config.yaml
tokenizer: "char"
text_encoder_activation: "gelu"
text_encoder_moe_every: 2
weight_decay: 0.4
Rows from block 2 of the text encoder of a small contrastive audio-text model, named by matrix and row number. Rows with one number belong to one neuron. Each number is 128 + 32 x the weight over its row's rms, rounded and kept within 0 to 255. All counts start at 0. Numbers have three digits each.
After each neuron's rows are labels from the 100 texts, of 14976, where the neuron reaches its highest value: "fires on" is the input token at the peak. Only what is clearly more common there than usual is listed. The data: short pieces for a synthesised band: melody, chords, bass and drums. In brackets: how many of the 100, against the usual share in percent.
# fc1: MLP up (text_encoder.blocks.2.mlp.fc1.weight, 512x128), inputs 0-127
# fc2: MLP down (text_encoder.blocks.2.mlp.fc2.weight, 128x512, transposed), outputs 0-127

fc1.324:076157159139132091140090120136164094068106101112166122142154107100104144144092158120157088086179126162150165094088116123118166212067133173102108089163105074098147161099182121100118094099171137156120080101129101094097114150126094148080117080122098131169085122128174110097169086099112153118085186089169180114115135181094109151097128175168098097147123105141061162110156096089133078153116
fc2.324:049142095114120153111145112117143143102109148107126127115090171167087153172189129120146120189120191168101115142112117116115129127101112071110089190135076108088158075126111188118139100084064082146146133052132182157159129134157135146084140174114132112169115125162099100145151112184147132099168201074107177095144128122119110100098207141133119136148156113157056100145139086114118175147140
fires on: "l" (36 vs 3.8); "i" (15 vs 5.6)

fc1.22:211067132123114133159165130093142187137110135139119125126161165103093124134117114145089162108142114090125149184132057113127107106125096096106183097126112119152129130126149112102104092127117102151146154126086163072168115101102125145052210165158197090082127120157105156186158083087159170104153072070136127109128114144102069223129164126122141152123137150095160157135154089102173143166134
fc2.22:159123189180119098094114126188138111137143133113122112069099125191131168121123140109160112104162120155114143075136200107122161130182129230138219129094114116103166126148115134154163193109090154095126137121089057153114092147093120106130129076142135101098147129145115122173150125061123138124135113187092121096120073079184105165153107153135079122148158128125166075117098177121086163138116
fires on: "n" (34 vs 4); "," (24 vs 3.1); "j" (15 vs 0.5)

fc1.245:152148149113162118084108065163091068096168082122104108141097179153163155083126104092163090126160134055160129161088150171159096105126140130152112203105154143164140084172104168160093161124145076166163124163117112140178170096137151174074119172115169096122071118137164162153125146100152115133090097091147155091153142168147148158077174098123186133129088112168133114088166170126131109077152
fc2.245:136142105124147103086117009138150152103119137102138127139107169136137107157130107083150120166114129154106110133138112150137139152094099081148157134129076121111179102171093157102141102067127144118155112081150142161136081105166142154112171129133066106147162160158103111119117087186150161078149197158114203064060107086095189158074167118101112163174148127144073094144149107122180169119128
fires on: "d" (46 vs 3.6); "r" (16 vs 6.3); "s" (13 vs 4.7)

fc1.72:108177079083163149114095134156172122169152132139174107092147064158083073084119098090159129119135109131157177148108123140110088125112136079129125068121150099102159186117155184144086077146084122149109155121140123098080167062163076108128175064123113107113165091068140094124124094081133103084112119135161080112144148180095165084139100148105098111147125180156116170095177105099148163145081
fc2.72:112120161112144145117083129164152148132117131132142144173112103101140148165180136162149166147156141139114145112105054082102080153163132082098019135142176157173129141126139098181087117125075129193144136127198087070126151167185135132156117153107056160153094084110134100170083142117140141160105096079092106165135108148117108058143201113150169142097106110081115126134129091116108168147105
fires on: "r" (85 vs 6.3)

fc1.264:162181097109119096147131142139088103131200130178120096151093091145159127088123153178132155139134150155176151081133105094168091157068128141145159120077155113102147115112176113079099144175137142109170106176118142150084123081078099127162128126185158149168101162142110173171087101174145096096148208123145104138102148165142103148159088114144094147189107104133121185167165079096063070157134
fc2.264:158180121146118153135104099121075166165131116146110111108124112045178119125073157105159134112153137189149091045090142143179136110116128117081123110138096131162060135112133220124129135152122133156105148047123163114116143189131093101168140154087095110126142101080086164124071157096165117141124141102135139140116067100143130100123129125089164123144213068138147108124152093144095169194121
fires on: "s" (44 vs 4.7); "o" (19 vs 6.2); "u" (12 vs 1.9)

fc1.109:145094080120137170115119203147135085125080126056063142130161148105096114177112141156121142081130150102149112133131093108135093108177106111093091128174147170164090089082162140145120112122156102124130169131206169160091154139180130151116120196089056112159067160115091110125131137113134119155142074086126161164171170135191088086121166168132094133102141131104135151136082120162142096115199
fc2.109:052131137079168157135150146146138071108119122086100127116141122198090142161161115161097145155103126145157133195105095137124106168104132115140057138131137129095108136109135144132083141116138099144109114157213193150106128105131128134129093159075089111148051128180132131092151140170117113164132161134127110148169160159127022068088156211118115124105092130145087144151125087143137053100137
fires on: "d" (21 vs 3.6); "t" (17 vs 3.5)

fc1.55:111126142118094073077081161130116135091141145154170133108166123067126119088110137156090177122099083131078156093125135173127171102092141158106136148073154144136123093099144145163107150131079124176122134171185137087073058099107125067185180089103098116111092130140167139075109165090134154102119117113098180095173157197082112124119143108169148103159084166150087150054141132137100123098176
fc2.55:145196135179137107097147196176154134109100153124111117099120163039145119120172119113146081093123188123108059195090158151157097112133168149111064098163113159132079157099064120152160142149130129169097124110122184172116175141130179132173138178108226173078118129128134150143134119151082147127133147140161130163120089112135098105121124133126056080126183118131129105120088129120132165133130
fires on: "s" (52 vs 4.7); "o" (18 vs 6.2)

fc1.183:105141138128137093096147072065114092119199161145145124174131140163089189092113081146161113157112160097132093142131087106175176118141108180172155153163158096149147091086145124156100072099152085087109121082152091073130167083154149190093131145126125135124114186187125153151099189107123124141073145132078111158164137123172106158150158137098152188107152145060094156115156166115165152167109
fc2.183:181139130109101112082111058173114178124136091091135097173130147068145127134109131140122148167108089158107166174150129125135140124114107114122219088140139125149200101176161131119131102118132131127150174134139087092147089122187117162134135101123021155117171150086145184114112090135164138078091135165141136148088087086088203198115122128117144177107109124080126134110130155082146163119080
fires on: "m" (26 vs 4.7); "i" (23 vs 5.6); "h" (22 vs 2.2); "n" (10 vs 4)

fc1.262:143131156120129136056063103116144165071185126175150098114067143135156109161132088098110147137147111164183119092172142171150121185147076114096149154142077092167106060111111154122160113110062137176129102130195157128160095073154155163100090129126144092112112099111110115116120109127131144131142107086084157126107084190134138113192091095148120098131084175108084055160118131112146094073155
fc2.262:096109119091103083169168112123134152148094081099208111132078150158114101132149122112167146168134098142136156117171107169156097120116149077135095174201110139121203106131136117101132116110160113132158145038101114124116073161144122183142115099153165111188087151128119043167159121150074133135147179128109114116092122111084128166083147150155065196150171149097120131158172119089139182142124
fires on: "s" (35 vs 4.7); "k" (32 vs 2.2); "l" (19 vs 3.8)

fc1.449:139122122174122137161188122120139066117157107122162085143138132101108199189069112115118157107137146153091134139084111201124137154185165166103174156143137143082111090191147105080169100070059093088130108105098150181182125111110123129139149119090147110125115166152083117127145154122122113168129066135079118168124091146131110131105205095091117117098129108123185110147114078189110122132198
fc2.449:151154126151142063143130096146138121155192118100228110115138088109141154129117091105147120103134094137122131095134122140117139134133163137164255126096126189085193131186107125092187127093128131083148102151121120125159116130120124129110118108138140087134167136157120069139137134106090130103111076079064135144139108139159093166119119066105128156118094124147200110082106190111106141133161
fires on: "a" (50 vs 5.9); "i" (33 vs 5.6)

fc1.363:188104159103073107113091087118077179175130149139148088107165123082120131104069166106121180123135111167104122190169125100128112115076172189163138136136130130165108086136156110105125114197145150084101142122070170142084091087116126131116148135157121115130137102066105139124107102111121146059072160206166164146055152110132152149122087156107095087132095149151093078148120172128143095141183
fc2.363:243138140180114111108091096138124139123144124217127095081137116075212118069096157158128112111130128157123109100144182107154141121145114182155120098142124114122104134120129138150124144173100169142111161138077085119095159146135097114149109148145157125093147141083134224120080103087130135080121127100121123177083075109152148217155082143134146104138173055112159116132124141138118160155125
fires on: "m" (11 vs 4.7); "p" (8 vs 2.3)

fc1.19:100069203118122136113153107144137120147166160148095115164082178082172075150167068091106110120098171187079093092136167146117193169113111113090127091130091155148119154126086138081099115127160131067133114129102123071165171094093090155156153128097151178119106106112115160159174164104143155114174149098174137123144155143150139154178134066121128077153172132166192129080098115169120117100162
fc2.19:171140127145120098125188123099105187180116149237115140095113120132172131067126145098110133066142107122129137075185156168141145114163129111157117100104120118179124143098162117142137122179170146069124124115106103124068133168124141115192101128135215115115107125100126127115101121090130159111078083103165141222132073090106138138125083109156112112124168107135178112098184170159088142145169
fires on: "a" (15 vs 5.9); "o" (13 vs 6.2); "s" (12 vs 4.7)

fc1.34:094166094094164133147102102150114092133193080193129095148155074105173097146100149134151168124159109102155191125141138112081183124068137111148165081115077107107091158121136171092062099170083160110146085154087129104087135111142102111177107085167147164085108135114137125091158085156206166115088178100094148120126092156144170131096112119159092148168086184131112078140122123147097096141114
fc2.34:143110119148138116128112137130124186155157101185103112118131129052148138124116144094169117131133149129127100028114104141177140082127128055095156123147121118177166126166112152135130144066136158160118155103101096148162146143132118108130180138150079140115121102086097116136126163134190156090123092100117144109021030101153177099096142104101155127112210180117159089107111132079147166162123
fires on: "l" (15 vs 3.8); "k" (11 vs 2.2); "s" (10 vs 4.7); "c" (9 vs 1.9)

fc1.347:070181141162137119076151136125154121174053087130143113171138114055129143132153095159156115130159107102163172118144065123114069112195113148074086154121113107099155100108148181147112167113136093109146136079198098173130137155097103131135107095119112099089154100095103085151082130149127106167059174100151098115105116182139121084147137125197099137169108164056127121166166103100134104092114
fc2.347:010120156160134209131157139096135071153133108130145119127106153188101163133186174174075145171121154112131145148127099076057122162132151082133050145137134100101117165141119178128071107143086078137106112147147151121122139135091143101131110201100145120118103143140089159125145097160103109192112130144123131114196168128138074074078155144115129119145110140137143136160126069088125101136161
fires on: "s" (14 vs 4.7); "a" (13 vs 5.9); "n" (10 vs 4); "u" (8 vs 1.9)

fc1.127:152123144099105151113125133118199149110096108178126104100136131150169068127133116153094147121104168121186164124065068101147124184164163100133195075096129168137151131151091106160131122169099154146161087112118094129097161097068090105109160135082062091123179125156157174075058101163152181084166149149097146119104151155136124096092084104120066077143137118178098150105127124110091092099148
fc2.127:166107145140148159161117151098123089125138116163146101082152148083156099066113143148099127122121189146140127069112123129136100106143185143127092138168126146106068189089153183147116187125155152180090152157093132129079152112123097090120187154103123115086162138098169173148125135093182114156149107062126123223128076126130089145122097200113133051098139077152134130129095095114106154185146
fires on: "a" (21 vs 5.9); "i" (16 vs 5.6)

fc1.258:184132141107089100149177094139153111132109159092149147116145083108144084103157115143136078112151166168077175074130116116118159133114096148083085124064097178166123156145119139158177121100169088138098081134035129162116157132141120078110169091160156172087158133153149148125163138174085128174148148144076171142145145098103092123147112164151113081077154107071135157075171146089068157166097
fc2.258:247147171164133117089104147152104175138111143178180110093158100092159103068139141139091110108131121163140135130159148105121157133128115177142134121121123139142128130151109075134130133155109186082094115151072101083105142125106130128153120094161198170100180143071131251126088133092091147070120127128142098149145101143146170225128078126171111101116111096111119137136142137122109147132114
fires on: " " (56 vs 15); ":" (11 vs 1)

fc1.344:158156160080139076141160105105142071177101180184143072108128192110047094156138137095119071119105140128090101148154109139092122186078105110101135122113106085131089148096106102123177152163145136079087149118154131166089117169124059168116128108142164071127156101149095164094110079145125149108134135122171106112168105126132173105139092143095091102087085147173063143120069117146089090167108
fc2.344:170119213211142121070115195206147087111119126187156093132129100119122103099167095139110134121116128116132107200129167116129119137118117192109055068122121183082072125118126081107171111153099176154124087162140142148072121039137175152126095127113169160121140150171128170114118149107096121145157101133153106135126114102128157159125115164135102105120123057116074159095124158114134119127130
fires on: "m" (76 vs 4.7)

fc1.107:147180155088161085094163127103153111171105104137099152144114117092183097099118114180109117129113078103091115036101143155155126126144149133174180091100173154087136141088149104158117092084155138167107182152133139149104125187090094058105110130137167153109195090169167189150093158185178103096129165115080125101092171056136088109147143099133137098154160110123136127161157135137102104088117
fc2.107:225150091146137125103135111127123096154119135227120122102169127022176105112110133122131121116141135138136117149098155170164100135144161102143098105150103152123086153152099162182107125144145186155106164131118129119117124106143139082142124181110180096092173147063106197082116144072129125112114156209139130145072077092138152129121100140107109087077174089120137099137135150147154179168099
fires on: " " (76 vs 15); "," (15 vs 3.1)

fc1.76:163163133123141092110096103137120168138152101171161095135087076155150102087142091099138114128140151138164128137141134106129150105099103188167194100068125095115158132143088108137095135185099138177144088140041148071154109159092109094115134072217145125075147102142160172150122096120178092077057150168078084067126078125088120162101121121110126126177157101113125152118138167117094092153135
fc2.76:221113154179113113098089118152106215140139135192138113094116108113150123092107147121158112110158140162145116057124182122134141104137115155139184113124112122141154133161132134155184166118130168123110149110074057119113128168101110136130125088170134117084201113087115164155122124071137147084133101100124109101086057048163156202127118140119125101123177112123172098104133170124112194149092
fires on: "m" (11 vs 4.7)

fc1.82:139087152091093123107148110113163090130161120169129117102124094143073080064157133101124171143121145145147108093066150086097176181112126100114099133147080128141110146092141118100164093150107125123138162121168161158193107121162101138170078095135176105147105156102146195176126146082183173149097145118152195086158086090199118090113148069061183147135093151097178114125105123184138100126134
fc2.82:242114112147094096100157165151116142087113155151158119131180104109157136121148110124136118087097124105139140107142192166169128124119126148132070073160159158032081153168107107139100147149126151139098119145109157151102136115143105137150109122158187086117138149164134182105081178129138092127187156156167145119057088074133210191091074158143123125134173125104104109172121159100126140131122
fires on: "a" (45 vs 5.9); "i" (17 vs 5.6); "p" (10 vs 2.3); "n" (8 vs 4)

fc1.236:098157151108152082098148203130128171153097124120103124161133089139177079093111139149117154155096105074108183071130166147099083154174139124182150079095149156130115151106142095143074077191197162127076163137171129120140126114099116100106130133087116141170104137091174104120150099088096109124157126145133123177156109187120081081114071144132067107173147121189082173142119074168132138134096
fc2.236:000143101127133145191153143094126142138103140132108122162104165139105147161149141123171142160139126163098147133070082124121077114131131081077083158107110110136117129121124173146120091115099077166125150122196136147140116137161120110104160167096112133174104118126115058110161144135153108201118135157141105134183159136113076030129175171084112108107119141123151098116093085144133155174139
fires on: "n" (34 vs 4); "a" (13 vs 5.9); "u" (9 vs 1.9); "d" (9 vs 3.6)

fc1.333:155113096149173147137207099138151066102153128105158103166130139125113199197056114119134119136131140177135153138098146173134145127160119184108148152132142171065095079209120136122172126061068098079134095112110125185161134156133135139157115120131128115153123164145079097164169142132130093175106087164067080153132108133151123107076179135106119132091133111099148111148125110196114094101185
fc2.333:149148128142136066131122115151151118151192106122229117138125109069129170122115106117145125100135089136123149084133108142118134140148180124172255126090129188081187121191112134100159136094105136098149116136109106103164120127123118123095133118142121089124179160159122089161139116094099130096137081075065133108128102133171089159125123087109119147126099141153206119087122175107110147135133
fires on: "a" (51 vs 5.9); "p" (12 vs 2.3); "h" (7 vs 2.2)

fc1.116:059039114155137158120107168134123124121060089098071169113156168132100136148122170147106096116143122094144149176142117098150051115167098114078117141178117184142071103072143152121122115133168102126163176144190148176102130167152135131163136144084070141132124146157120098087181094160057139152120137113145140180161184180135137112147131185141146119139156091088146108154152107173106106150162
fc2.116:010123148137156168135149160139144054103105131109116114131135139216095171126170112140093139162110146139170114201116128127102108154114148140151065149132135106063130145100115133127104139109127086136099113138175193161111117108129126107106108166101106116153084147182133104107149105186107129179177170131114108125203173159117053088104133171147110104123083135152077146151119101144123061112152
fires on: "d" (36 vs 3.6); "t" (10 vs 3.5); "n" (10 vs 4); "," (10 vs 3.1)

fc1.6:078108089137125127162175164102073099115114185153143095149131103078074147194168118132129123122147130161089078112187124068164122180136145149114150133115152082174128139117166072141084117108147143136174128100175158165182167100151181159074154107137090108159116071094113113123174113120123139107103178156157136150076144124127165083169117186184074101088123136155139149115196099173117152146154
fc2.6:040141082101110134123155123108151184107151104128129121140096166172041128123159148098116109112099132178135074126124103152101123076103102118106080130126140182101167150102133110122105143108148074065156125122149137145176121132122110122151115168144224104167106137155128024161151116142059116177132146091105120127137141105121086114069164161170086143181153167161091108172147151119124092093130
fires on: "m" (38 vs 4.7); "o" (34 vs 6.2)

fc1.511:186090113133072158185144139105132165132132109142156176204176120109140159140105182123121091083154163088129124076100143150125135065138150079135129148097166162134162150193157180138096164122137110130117151112110065197129147112089096131121094151129096168148110140139108099145111129162090192149065124059102085174092136129091200119130120103151153145125091108098145087122158193134105126087172
fc2.511:105158147182110141126130114094104184135117162169099136180119109142114089057121141094099136094151129048137113157147085133110171129157139075104126112134142112141100151125125083120129131133137174121108132135128122095131100131112119140161133108133168187120124098037138148131094111137130140116117071132153135142105148126151255090132086019141132111113166143131097172122113138106156163143121
fires on: "d" (16 vs 3.6); "n" (16 vs 4); "s" (16 vs 4.7); "k" (13 vs 2.2)

fc1.11:139136142144072134149116057159158113103153130179128169097138100095110095143114142162093123130080080137119123124143107103156116082127085185153144133137126161132128128090094093120169060198140115101132168132019122105146149146083116128122177095124183151120214094114116200103086094089140072106140202115095130138124107087099160122181132159126150109148109134138137113162181176089160104150144
fc2.11:255127153183115122072103113155122165124127152206126114092148098097169119063108132142116103098123135154144115116133180115133148127148126173165139100146120134133124151121141132151159151160112172107106144118080073092079151140099112110149092114134164113066173155079132214124082112072136153078117131100124099155104103080145140214153081146145121072118153091127130122123130158130115142142117
fires on: " " (41 vs 15)

fc1.318:164094103156134133132152055135144175182085094134069103116092094160095152082081152108081134091173134112099158110131117087134148134168165155075109132098163078179100099149102161110163121191105098058175134108139136084085104078140154095136159101102125146076165110086129113155180156142091174120147162197156148102151122089101107148108148147150091128083167168123184151076112166102127131133145
fc2.318:187106178186099124122116130156139160134127134193144113132118121119179167074131167177145133130123097145121136088148218090114130119183124209155157091127114129112105133104113173160126150133075124162149161130068042156119144144101107136112096109133107122093150130141120227115111075047135117123112117131115098137135071122148102217148105160139130102135113115095165111131106167175084151152105
fires on: "b" (7 vs 3.2)

fc1.465:144138121095087118106098098142154117097109204195185165102165052170110070076162131104137084163089157148135152132148111150154113175114169183133131133086082090110155154086122100156104126125138094146075153108086119117144152155096145090137120164118152111085171155100121145152095149105110109074124155086064107109158086130131089104105101146099101084176072129183084102152199113162156141166119
fc2.465:207143108207107139061123093171131168130118156204130109115124123078113150098109120128117101127148121145138114169125125102096126103163154102141098103103121163137101167109118138165184117139121182099107147151091080120082101143090098121156121148103120181097205146064133173146102094088101147103176149073190082141094135038142129161095121137148099062085156101122078132103111124137082142137126
fires on: "a" (13 vs 5.9); "b" (11 vs 3.2); "4" (7 vs 0.2)

fc1.287:117073191183113124099150130160137103170115129177090119133131111068114108156106143049117152114158080188083109092157191113106161088143144168168176129139157093155172168138137145161076127093070078129176092170097111182114113143088103127086138118150134102102131134152120131113117154179184151126138158114159141067137092169125145175161169188098146121110110113072088147135116196142135116166106
fc2.287:174116160212119117068130145160129201154120148196106113108092116183132150112119139126113137100172128161118151100124209132107138122170130162139170117106086090148119142146148128147175170115122152110100124116084034152100100151049127153135107086137167089063136126142106154149140116060134166112145075132147097115143089071124112179141116133142078097153199127110179097110121163146089161136124
fires on: "b" (12 vs 3.2)

fc1.181:095149067124157110189145161131164141151112156104121166188167186132136114178082178114174178180085186087157157100127188124155086111153121155097081111154145088093091176098097121158100175123096122137156140088089105104079174087128141178163156113097131081132184141102185088163140164121143157129118151141178139102165124173102164128134127102128106159122083118130163118101096075160111173160127
fc2.181:021107095138130144151132119078133126135120133053109153206140144119077123142134154131114168134103148127110148175109124127160127114115097118113152137107179124098116101145128116104131110141101084127137094105180111108155108146126150137111104117139097101185110128144143028178187106187131158130117141179154115083201178131094152086154165142159119142140085225141193136132070097131142074142109
fires on: "n" (53 vs 4); "t" (26 vs 3.5); "," (11 vs 3.1)

fc1.357:109152176181169108160150094156114124141162157119133166125159125129118151153077150156168085136093169115108078080192157074086098172093125099089096172173139117150129130135074143098106140080131163176146099095201151171166085083131114153122103152149128089176125153103143106137060142088162133168164127055115098138186125122078105087113184167126110153167125095126100121179095109162106151142095
fc2.357:031132116131145123120178112153140130113124150099131111160103139230069127192167120065146123173124129126128122143150118135121136141094105094098141178117101128130179108144084133114117093101104069105171089074146151161176091100132159141108141103109082089158109128199132051123142137201141140102158176167128142055145139117050126122098167118135112164187113162140093129138143130118135118108163
fires on: " " (36 vs 15); "c" (11 vs 1.9)

fc1.220:165163119139072144151123163125113121168111158163156096115157123139082098088161083110115120154091149131136165083086141171170113145156112150136136105168102136190157126151150132134203108181126108105144177073109161134161171142159068130128151138091169103099127185051134178113126147095173116139060150148110117071052112123172122159078105122167091102112128114138132128139168162082097190191110
fc2.220:250119139136113111105121130110117146149125124190134112091160097049179127071093152159102135094137133164144142085136178106164135122156146148154099122127119110112103141132144156167136152167107162146100135124090059097114170142135120116148089147128159114072164149073125204104087107091134114099106122092117130187088035095153151199151082150131151090122160079104154129134136141102084169143116
fires on: " " (34 vs 15); "i" (16 vs 5.6); "n" (11 vs 4); "m" (10 vs 4.7)

fc1.108:071222117060124126137067141170087149165127108135132078166181136125127108081124086134074123096156081171133139148131095108108097146126172152099107103065153094142091116103123099155082097191121159143131196125081129157149142131139149132125129071091149142086089128113118157113128084156127149056145146156158122173108149121100093108154088142140084048083158117139136099171094085108158158097155
fc2.108:139158130187123164134138159142104170136148122169063127088132109036145133077069195159145129136125136178147148163066146104102107092129147116129125143125132112116058154108144180163179160126144137187107195125128088107074187145119131142151125199087117123100131127093100153111120134110154127149130088116157106134120102137139093055159114119096158101127137105118153100139037067165111158193129
fires on: "s" (13 vs 4.7); "n" (12 vs 4)

fc1.130:187098119133161127102095054128080101151116120109132079060096108126049086091140116155139142095111158124172111145095101150119177108147146153154117088082115102131102123099115124095184074120109143074069131072022162099116129099088090085142104151158176114062154088071075124118117167117139159131085139157142127162110102108180140162126158070107125117138142124142096140126124133096109098132089
fc2.130:223111140170101123097094107131105163120141116216131125094157097041186130090112156182104127102134132138120139108136182114129149124174113149141112102114131132123105138135141148149122157160101204124102158132077067115094149141105082127153093149158120132096154130058153226113086096071115130089097111084118132165068077115186165188118099145141148114104152083121160143144121122136129139158137
fires on: "n" (10 vs 4); "t" (10 vs 3.5)

fc1.498:211067138090135119142140127072125183146108128153058180115156172084078123151107095174084158099153087095136124160135063112138130128138119111093155092165125145142079104089118108105107115147144073109131151129098155080150161094120187162101187181151147087106146114112123164191137100095186177131158061094141146076110130140123123189122170144133129176118108143081156142141160093108165159138119
fc2.498:197127157159106104091100097182141113141154118109149092085113117164156123096102136107157097099158116156138137056142196114168143122168144215163223115119108145129163127144132145150173197124098163102152143122090079116115116174102093097144113078139126098088142141149120161142126177057094125093117102148075112134108072078196102165139089158111108132143173107135171078115104168126125149141125
fires on: "n" (40 vs 4); "j" (17 vs 0.5); "," (13 vs 3.1); "i" (12 vs 5.6)

fc1.259:104159159161080121179144137079135140133149151128103107095116085115178160160152096138095158162118172104157100140083180136109099091122066149075180152070175096158180163124110087133067149166139113127160172081074099149174083118077124140152106148161144124122194099091165133121176121112155110131131138140132130112129079109148082088167158201131151147177132084111074125084170108106099139148074
fc2.259:179102164172128085079120134162120191182139129182146112083099097152134117099140131112183125126168114144167114054128131135148141103156124105153218104135112128147178128144159131125181176143148129109151153116079043093114106156115106137138143074162161100072165141169129116173124143070133132094145035105107115094175107079136091187142111096120116096141157151139166112084133171125113145139080
fires on: "m" (23 vs 4.7); "e" (13 vs 6.5); "u" (12 vs 1.9)

fc1.486:117156093134104065156131063078166103124169147186182148111145118183140155143134117145119176129065175121161151133180140126154144168100085168161129089073093067102185135097128089112137101152108140149117141171081107116152105137130157149095180077200155169163094087148098178097142189141103103086110142123158133098078143109135113123174138068080170140095139155137173149154175128157130119129145
fc2.486:253151130147118078102112125142142192142135131145103137114159102086153099094064138109147125106117121153122113077116142130172135102127118105119231083113122123169134115160130102128180121140148177123116161124104065093136137154171137166167138108144117130101159108043109182152105173088155134060127111128125123129101057120119195164152103073110163121116176086131145118110119167143130167130089
fires on: "m" (45 vs 4.7); "<end>" (15 vs 1); "s" (12 vs 4.7)

fc1.265:139106153105117150178134158113125151117091143102097111135084138093134127153130152124085111184140177131110144107090165071086113143119073092085127119162132141090127114179118103082150082203109088085090118176149108101147182175139081129185154086167111078124159183054138133160093130181085183151140184097151145093161107180116128078111163165101101153172151157102110092126112127126139161173085
fc2.265:166133201150140143076142157119142140115144171102151156113106133178106108111202138075117094123179106112166111122144110094111136151120120183176094107142091182107133089101173137118112167194152081059135165103085101158135125116095148101166041086096175089085180156185135152082170127128126138135135094129102143138193161132169089148175101109143091101157158116123091142138115165110094084097103
fires on: "e" (44 vs 6.5); "y" (44 vs 0.8)

fc1.78:120099105193144108125115084120164089109140103094127110122054164101134161182090086168118084118082084093109120101174133159168160138148089120113149148169147120132147146060140146134053094099077126099081092104161072119114153143181135159152125111134144155115088121140152111130126086107147167103174089052164167111152092186131093080082096104164141192068091128146111143142162134104110138115180
fc2.78:000122134161113127128157072151167059132096126070190109146114136160074091176174120132152120145105166103132126124130117170133146140146155096087112129101108144153175134109117131106149124141109120131104119103165122140162072078158163147107107159121149142151038145127154085122146095174121143151099106144134119128141175107069050092168136113164099131135053160156094138127164126085084145106173
fires on: "b" (40 vs 3.2); " " (33 vs 15); "r" (18 vs 6.3)

fc1.353:104000148152116179132129102133124136115070091096107133168136182102076119125142165155067133161132136069114150130137136113148108134154073110074096125166125170170108144126126156159119117128178099157148153101189165145111145178116083116181112149117093148098121159146108114080166126130079122135099103097147142154133156142197136087156119184139148143125153062065130106152132085151081089142132
fc2.353:047138152119169164118127151151111078120117101182109106122129137178124172110156129158101134135111129154182122165100107157114132154138169171153034147129121084079127145124131170148104160118120145157089141127159170139100144126133096088129099204126076116135049145158138118098133108174071125172155136154117101143198121146151056043096106176118120071095111142179099173139116101131123082130161
fires on: "d" (43 vs 3.6); "n" (24 vs 4); "t" (22 vs 3.5)

fc1.464:112021099114163173122168170095136130101055097099087168100142152141112156169133142127116173122097122123124149183124106147154079151143108119064089138149145129154103137101134154137115141117161105150155159124220202152098163137174110161170143160100082098121081132151092112099178147154093127141171085130153117158171151167187109095124164181117164122123163098104126141150127085187134074126153
fc2.464:050130152092175154124143153157138055101110095096110119120147108182110176157169101172112138168089121169168128194107129135126101168102140108157062138133129135104127140112119144129103154112133086137105121146199181149107139108140134135147112159093068113162071128179129106095156131182121114146142170147114105135198141161127027080093148190138119099107097114158083149147126098149120045100133
fires on: "d" (16 vs 3.6); "t" (16 vs 3.5); "," (7 vs 3.1)

fc1.87:150072088120101205145180177156177085185073159077105158135134185116078096159153175132132105166102161123109106087130135137161081118141128070114118161144120181127087124090165177172151155141187070094116159142182136178091175156168116134121106161142133097116144119104165090154146090086149128175163110110113111158133150104182163104142137122164128158098176159109131093141140131154094087177148
fc2.87:058122153168160140112165138137131100106115139125106117129124106217087142142172106175101130165106114133132144203132087130088116168130156131148051116135142119119122135096135121154055126144148095113131136182175172122089127112093123132156108183114108161135059136163132159076127098145118123162134133146142132136200189169138036046073130141109109116130082126176075149134099096136121077129172
fires on: "d" (42 vs 3.6); "n" (23 vs 4); "t" (17 vs 3.5); "q" (9 vs 0.4)

fc1.64:173197116137158065172172100173157119132153092193114101150113088178129145077097089145130165144157123090112133123118166155179156181111112136133118096092136099078159087138119130170119159159130173130122102116093096121117179110095152173062107097139192173149092165179119168121140150158112158057134155136077117107086131137111155170122102090117156098091135121126109112137204180123128150159062
fc2.64:228132122164117089115096100148116167150139121156135113112128093076127074101066100089144094128143119154154099062128143143184120077123145118126255116147124142173172109140132124135181149103161171130137167101086087088162121150160139143137166081164091145107158112069129130173101148096119145071151083119111117116112100108131153167152097086114157097124187117147132106094145174123135136127070
fires on: "r" (41 vs 6.3); "s" (16 vs 4.7); "h" (10 vs 2.2)

fc1.270:068129150038137120113158106138118162109100108187074098169167100167116143086180173114163083107106104155101127126082105160186160175074128173105121076164128127138149105171119087173103154132128204119172106132173098100149130176085151134092177059081149119146148100107087139135094141088115083105112183097161135093138137159131082167177145119111114109126128138110116108148091084117134133180139
fc2.270:240140118149143130103137149137127155145112159198101107104130119075147104134171116100143109109160134206179139117109199145175111119103137150124061149127100150064119142130139188148134119162087137121144117108100149107113169134153113095188136130108190083083171169159116146172122133134119125141180143108167159130107087040130114168131112113179137082130200077103123087128168146103122158155128
fires on: "l" (47 vs 3.8); "," (19 vs 3.1); "w" (9 vs 0.8)

fc1.311:109136084108155090137133146087136106188088110119108164108142091055158144148093113145135130081108147119112142140103120151152072056206095121151110127078085125111148143117124163159172139087142112127185103150038090132125192176151082094131140120094210153095087149086145119115154093105092107157153174114118149100077092082151180140141103124126169119103170103117153084159159106172109110093138
fc2.311:144145112201105159105105117062099149155125095235099147169125142047155111078113168176093143107125116106104141149109123116129150141168143116121122124117158114122059144158141130122111100172111196120127179142094076072128144115123093119125100157161181152148144144005148162091121110085125121143064097162135105163142148154166200104118098114114120107120162146116161157153099112142134133149123
fires on: "n" (25 vs 4); "o" (13 vs 6.2); "a" (12 vs 5.9)

fc1.256:209077120173146119123152119124096154138115118175159109132155127072098144112084121116111105094146130126128137167105131121124105110158086156152176132145098135116109105157084134110130047138112113098120127121062173083135160133086098097031160158144209103078155148172164177189111101085139113072104152094138140121111135104141083181098176149153120191115158153125160119168176101089155176136114
fc2.256:185127175181119109088111126173138129133134132152124112071104116166134154114123143131150117103155120149122135066140218110129157124190133218142201118099095118124159121172130134149170191111114167096123140115087037152105093148068125108133118071156131083088158131138122149150142123067118152124121100174090114091118087071168101186140102154137084115142172135122182093111103175124096153134121
fires on: "a" (18 vs 5.9); "b" (11 vs 3.2); "j" (7 vs 0.5)